A small model that predicts nearness at each pixel, trained from scratch: activation silu, 97500 training examples.
Rows from block 6, named by matrix and row number. Each number is 128 + 32 x the weight over its row's rms, rounded and kept within 0 to 255. All counts start at 0. After the name is the row's rms in percent of the matrix's.
# conv: 3x3 conv (model.mid.0.conv.weight, 192x192x3x3), inputs 170-179, a 3x3 kernel for each
conv.138 105 [128 141  54 181 107 123 166 125 152 121  81  78  90 139 121 157 122  97 177 107  92  37 147  98 107 118  16  99 109 120 131 104  80  76 134 172 120  72 100  93 110 170 169 116  99  97 129  80  83 215 148 149 104 112 118 143 103 104 196 121 132  94 139 163  97  95  85 139 165 162 159 121 120 107 202 113 119 119 189 185 172 128 152 138  87 135  71 180 124 147]
conv.139 105 [ 98 127 135 150 134 174  71 141  92 167  64 108 116 142 139 144 130 138 141  85  56  98 123  90 106 129 100 135 142  93 168 102 177 158 133  75 159 120 116 126 131 119 175 154 137  76 147 165 151 165  78 100 138  92 164 104 161 115 148 154  59 158 128 119 125 116 139 115 136 170 129  86 150  99 159 124 145 167 163  52 159 134  66  94 123 128 186  99 156 124]
conv.140 079 [112 113 227 135 179 138 136 158 113 104  93 159 111  89 140 140 143 153 142 101 129 112  40 162 148  76 138 164 142 145 181 104 181 117 134 169 156 117  51 117 102 141 124 123 171 161  77 102 109 135 135 134 161 107 109  65 195  97 107  96 108 184 125  65 140 113 142 106  95  67  88 102 137 130 165 103 126 152 106 111  98  59 119 235  93 123 103  96 112 138]
conv.141 110 [ 94  99 154 156 130 105 135 139  67 120 151 104 155 127 115 157 110 125 102 127 119 130  94  94 224 116 122 133 128  86 144 115 157  86 139 125 138 130 126  99  73  95 150 176 145 114 152 155 128 138 133 153  99  72 119 127 109 137 146 135 116 107 110  89 121 100 149 148 129 112  81 158  93  99 112 132 153 111 111 148 149  71  92 140 127 171  80 179  84  93]
conv.142 110 [164 106  78 115 123 137 171 178 145  80 107 154  98 140 168 130 155  73  60  88 170 147  61 125 121 170 117 132 124 121 105 113 130  92 136 142  71  63 163  95 133 174 184 164 111 234  91  50 182 112 143  89 146 162 205 145  85 132 177 135 131  99 140 136 138 108 185 147  54  99 151 152  73 157 202 132 150  98 175 134 118 119 110 232 124 148 148 104 192 130]
conv.143 109 [138 147  96 180 109 118 150 116 193 196 100  89  89 110 100  93 214 158 143  91 125 130 107 160 155 178  90 167  85 131 105 143  81 143 118  92 115 154  80 129 118  78 128 113 183 151 177 120 144 139  80 161 161  70 141 140  83 127  83 170  78 111 202 123 170 109 120  99 107  89 158 145 118 137 124 133 144 192 107  99 106 130 173 129 109  96  97  78 155 171]
conv.144 088 [127  82 133 136 148  95 154 166 176 142 161  99  99 102  68 130 184 108  94 142 126 154 105 115 114  83 174 125 145 117 177 153  75 145 109 121 135 149 110 114 122 140 143 104  80 125 127 129 149 155  99 162 111  73 133 121 127 133 145 185 169 120 109 144 106  91  91  92 156 127 132 178  80 122 113 129  71  99  79 128 141 133 129 148 148 140 162 127 169 181]
conv.145 078 [149 106 159 190  93 125 111 140 120 111  77 169 153 121 156 144 183 131 113 140 184  18 170 125 149 162 171 124 124 138 140  85 128 137 171  85 103 133  94  76 152 148 168 116 131 106 110 203 168 188 141 104 198  94 174  99 168 168 101 115 111 138 110 111  92 146 149 110 137  93 128 123 148 104 104 114  98 111 126  77 178 175 100 173 135 188 148  87 189 207]
conv.146 099 [172 175  55 156 113 194  91  97 117 105 188 133  84 144  95  91 164 130 114 138 142  88 123 105 177 145  95 122  96  76  79 174 146 128 131  99 150 118  68  74 121 147 170 148  58 116 121 163 167 165  96 113 182 130 155 192 156 195 174 167  89 177 162  95 159 104  93 163 153 134 110 139 127 115 172  93 112 102 121 107 138 140 180 127 131 129 146 159 152 145]
conv.147 098 [182 137 137 102 156  88 132 177 154 125 122 117 118 119 133 126 115  87 120 154 151 128 147 180  93 119 102 110 142  88 192 137 113  88 142 147 171 127 116 111  96 158 101 151 116 167 138 204 156 135  83 122 171 151 108 117 144  83 151 125 160 102  95 186 141 114 131 120 139  93 121 171  73 119  84 125  68 128 186 111 129  67 144  81 162 143 112 126  96 113]
conv.148 094 [141 121  95 121 129  98 159 154  52 134 139 115  96 109  78 127  75 173 201 114 137 104  97 167 132  89 156 129 112 120 123 167  85 106 136  66 174 148 133 158 135 140 110  70 146 189  76 138 122 140 142  80 127  61 103 124 107 143 136 119  90 147  68  94 142 150  56 119 144 176 144  90  62 149  89 127  99 138 160 154 151 139 171 123 126  85 154 120 126  83]
conv.149 092 [133 124 111 108 116 131 121 118 132 121 123 111 152 127  89 177 108  94 167 176 111  58 118 122 112 169 135 159  74 139 109 133 135 107 114 137 211 130 100  75  95 129 169 123  63 190 129  34  73 158 136 140 151 145  99 135  89  86 104  75 183 126 126  75 106 139 175 166 107 113 155 117  94  94 157 180 119  78  96 157 154 106 159 197 184 159  79 113 168 181]
conv.150 093 [104 119  84 197  82 111 172 141 137 128 115 112  96 143 110 182 139 165 137 122 153  87 126 138 143 150 169 117 110 134 166 139 129 107 129 125  77 132 134  70 157 122 151 141 187 207 119 130 124 136 117  94 185 136 121 113 148 182 154  53 158 134 123 166 100 130  92 123 130 155 187 145  47 111 145 142 126 140  87 127 138 128 128 100 200  81 130 129 181 162]
conv.151 092 [156 105 135 159  87 146 230 101  96 150 151 140 114 162 144  96 141 144 129 117 168  91 168 150 123  41 106 132 134 110 171 125  28 194 100 145 139 157 147 121 126 147  74 133  84 117 101 161 125 112 189 155 126 109 110  78 122 109 108 138 130 128  88 194 172 159 170 129 154 128 106 119 105 107  78 112 116 134  43 201 161 169  89 125  92 147 187  51 117  81]
conv.152 100 [126  63 146  91 165 183 118 154 161 140 109 136  50  77 120 173 104 163 189 151 141  39  80 118 179 164 126 163  91 128 173 182 212 108 152 106 165 191 192 118  98 132 146  97 101 146 145 122 175 105 161  97 143 147  76 114 136  79 160 131 144  37 194 117  66  67  85 131  82 156 138 156 113 115 149 109 100  91 179 139 117 104  70  75  38  63 123 173 139 136]
conv.153 099 [103 110 175 125 120 144 128 143  89  45 143 113 131 147 121 161 123 154  82  91 116 137  85 124 146 116 128 138 149 123 146 124 153 152 136 129 119 100 133  72 103  47 121  74 151 206 102 144 177 146 150 102  88 206 107 131 161  70 101 120  86 102 186 140 106 109 174 171 129 124 183 150 116 178 124 109 109 119 107 114 131  56 120 131 168 140 108 135 136 163]
conv.154 108 [126 103 133 180 107  80  93 154 182 108 157 100 106  93 159  94 108  78  52 154 208  34 126 159 131 133  47 158 114  85 153 143 122 167 130  98  90 134 213 169 120 124  99  95 127 119 151 161 152 160 106 116  78 143 165 122 113 143  97 124  94 102 158 148 128 101 130 115 155 120 112 133  81 128  95 123  88 149 113 179 120 110 107  86 129  67 152 111 128 105]
conv.155 092 [161 128 161 222 147 133  91 120 137 156 149  90 139 141 197 200 113  88  69 133 124  74 114 156 189  97  90 149 112 130  77 113 141 180 103 106 131 189  89  99  93 132 179 138 161 162 114 109 104 124 168 101 152 162 165 105  86 230  85 204 183 174  94 112 171 107 115 178 168 169 132 156  99 147 137  92 126 132 134 150 152 134 113 111 186 134 172 150  72 109]
conv.156 108 [115 181  47 118 113 165 116 186 101 149 109 109 168 140 128 192 137 107 214 106 138 108 180  87 102 136 127 118  90 165 136 139 118 139 146 109 169  81 126 162  67 148  72  91 164 163 108 133 133 153 121 113 134 159 134 120  75 135  76 189  99 123 155 183 130  93 126 129 159 181 102 143 162 111 168 143 119 128 162 105 150 144 103 114 130 129 117 152 183 137]
conv.157 096 [110 136 173 178 111 166 138 192  63  92 116 141 170 159  52  81  90 128 129 127 110 107 121  92 165 158 132 106 101 138 139 127 138 161  93 143  88 133  62 102 157  84  97  13 147 167 152 131 114  80 192 124  93 144 139  99 189 203 135 134  83 108  76 158 125 160 111 166 153 178 114 136 120 104 151 111 111  99 128 155 144 122 153 100 152 134 112 140 145 173]
conv.158 101 [158 149 114 162 120 118  79 154 181 157 176  89 138 152 131 109 127 136 100  96 142 160 164  97 165 115 130 116 166  82 127 100 112 114 165 131 111 120 151 120 117 109 185 115  62  82 118 178 203 129 104 141 117 209 171 119  89 128 122  67  84 127 196 138 113 171 149 183 131 193 127 161 188 134  97 140 141 158 157 131  57 181 132 121 163 162 154 147 100 140]
conv.159 108 [164 127  96 171 157 117 168 139 147 144 113 104 149 137 178  55 114 149  87 123 156  76 146 111  96  94 112 112 147  91 168  94  90 160 136 114 111 119 152  60 104 182  45 122 125 101 113  86 137  77  95 135 103  75 131  83 113 187 112 101 107  67 149 174 167  56 146 179  90 105 118 149 129  86 172  98 133 138 112 168 161 130  81 115  97 157 146 159  88 142]
conv.160 065 [ 75 157 129 132 137 118 157 135 145 113 129 160  74 154 112 135 125  95 106 133 144 117 111 105 144 119 112 103 156 158 118  97 157 153  83 180 100 131 145 127  30 131 140  99 143 154 173 135 153 139 167 120 114 215 116 128 108 135 201 155 103 165 217 137 104 150 132 126 170 131 102 107 126  39  85  68  99  60 113  86 118 133 170  67 116 221 149 193 152 154]
conv.161 068 [106 190 147 135  89 205 153  86 133 124 121 191 125 127 138 104 124 108 107 142 111  86 159 125 116  93 143 147 117 117  66 130  99 179  60  85 111 129 126 145 166 106  58 110 137 105 123 145 194 111 144 107 119 182 119 133 166 113 117 157 115  73 110 122 169 100 125 120 165 133 198 112 144 108 103 109 124 133 171 122 122 178 125 108 146 143 203 112 131 148]
conv.162 071 [160 163 189 153 153 101  72 154 104 146 125 173 114 137 143 115 167 107 123  96  98 173 145 103  93 138 144 134  95 157  87 118 131  54 128 112 108  63 124  98 163 122  79 135 123 146 144 135 152 212 126 105 104 151  82 162 150 119 175 123 129 162 148 169 181 176 139 135 179 208  71 137  87 131 144  88  95 126 102 143  91 160 127 142 157 177 178 172 196 139]
conv.163 079 [177 166 106 143 167 119  62 161 137 162 111 151 151 144 137 123 153 124 142 101 105 124 118 157 128 130 121 144 128 113 158 116 151  88 172 162 175 116 116 104 197 111  94 155  42 107 123  86 127 189 121 138 102 102 115  99  50  79  87  79 169 106 152 108 149 119 142 126 167 130 142 174 121 147  97 112  90 109 109 100 111 129 176 127 141 120 176  95 169 179]
conv.164 103 [142 154 175  70 164 133 174  72  72 152 114 100 100 123 139 174 124 134 161 107  58 180 112 160 155 115 173  55 165 159 121 136 118 166  59 163 199 138  66 112  95 178 162  77 153 130 154 105  87 186 137  90 159 131 139 119 212 110 165  75 118 142 105 145 111 171 118 192 134  63 104 107 119  91 120 157 128 127 106 149  95 101  73 158 136 159 140 148 145 118]
conv.165 102 [120 110 127 124 141 136  65 210 169 108 105 153 104 112 133  81 174 178 153 166 113 145  68 131  98 171 182 117  91 120 107 119 136 124 151 103 182 123 101 128  84 131  91 149 164 192 164  37 136 175 139 108 146 169  93 120 144 139 136  96  78 185 225 155 129 171 130 144 173  71 137 155 133 146 189 108 145 139 159 113 147 111 112 153 129 110  90  81 199 199]
conv.166 092 [ 89 121 139  91 119 134 216 106 116 144 101  82 145 118 142 133 136 119 134 160 102 104  98 152 148  91 109 130  80 162 154  72 109 203 157 101 121  81  76  71 162 187  52  69  67 165  61 177 108 111 166 188 169 117 157 141 183  70 148 146 228 169 127 189 142  93 132 140 118 145 133 171  92 181 149 127 130 123  92 150 153 132 122  85 146 145 104 129 170 164]
conv.167 074 [176 116 116 142 138 183 153 141 173 104 155 101 107 117 133 190  63 109 100 170 148 115 134  94 146 185 115 151 145 133 137 144 193 117  91 136  77 176 148 142 104 124 186  99 107 139 163 147 117 130 178 138 158 142 106  98 115 150 106 133  92 143  85 168 118 208 165 147  67 143 128  88 188  48  65 138 118 115 124 123  88 166 134 112 149 130 162 154 177 162]
conv.168 101 [143 148 146  99 118 152 173 186 180 130 104 214 161 129 102 155 163 142  94 131 103 198 126 159 140 142  83 146 168 157 149 153 142 130 149 122 124 127 170 103 131  37 108 123 124 181 100 108 146 157 177 157 157  75 173 131 159 152 169 183 140 135 164 129 149 173 166 120 154 100 155 132 109  90  72 118 110 103 116 121 157 101 102 188 199 148 134 157 196 179]
conv.169 101 [153 113 171 206 134 155 112 167 150  77 155 193  99 138 127 157 103 118 145 115  74 104 116 124  88 145 127 141 169 180 116 134 152 134  97 124 112 147 163 167 132  95 110 108 170  89 128 123 132 144  73  50 113 114 136 157 151 143 169 143 141 134 128  92  87 145 112 160 136 207 150 155 148 102 112  59  83 122 157  88 148 175 103 150 116 105  82 153 171 155]
conv.170 095 [169 113 194 130 121  61  83 112 226  73 140  95 147 127 142 100 180 144 189 196  90 134  93 157 173 186 137 123 118 107 116 156  83 128 182 110 135 160 164 174  61 192 171 139 121 154 123  87 144 141  88 161 173 141 107 124 102 168 139  57  64 154 139 137 114 110  95 102 142 131 105 156  97 122 112 156  99 122 115  72  69 119 107 117 112 155 166  49 115 181]
conv.171 073 [156 108 110 150 122 121  51 172 145 175 117 128 131 113 116 124 164 189 111 138 162 110  90 133 143 100 108  99  97 121 111 122  83 147 140 151 106 120 155 105 132 106 112 190 111 127 190 176 168 143 137 136 126 164 155 162 123 137  59 151 152  76 108  75 166 160 135 171  82 139 157 186  86 117 115 112  92 130 125 108  97 150  97 156 111 139 133 148 133 209]
conv.172 083 [132 115  88 156  69 153 140 166  77 105 116 107 127  61 118 137 157 124 144 140 119 167  58 164  90 183 111 131 157 102  81 129 117 104 129 132 173  87  86 181 109 115 140 162 125 140 114 162 143 166 117  41 165 148  21  90 156  70 168 135 173 124 150 152 103 134 153 165 125  94 158 123 121 125 129  84  85 119 130  96 102 124 116 168 211 138 143 137 161 138]
conv.173 094 [133 161  99 135 148 143 115  82 151 135  75 129 143 146 115 178 121 174 200  75 158 173 168 104 159 120  99 118 109 165  84 175 117 154 146 165  99  73  89 122 153 168 221 122  42 128 125  91 110 147 193 152 154 121 145 152 154 101 149 169 104 140 200 141 148 155 150 110  63 111 141  86 156 103 136 134 107  58  83  96 144 144 103 149 157 135 158 103  97 122]
conv.174 108 [144  95  93  91 135 170  95 147 125 119 140 159  53 128 117 162 125 192 114 139 107  67 145 134 185 145 138 123  92  99 122 134 130 123 134 198 143 173 113 144  99  86  87 153 175 131 147 134 144 123 139 124  92 120 140 129 110 123 164 154 122 146 136 148 167 172 113 139 160 201  75 173  90 114 168 158 140 107 151  92 142 166 148 108 112 150 159 129  87 118]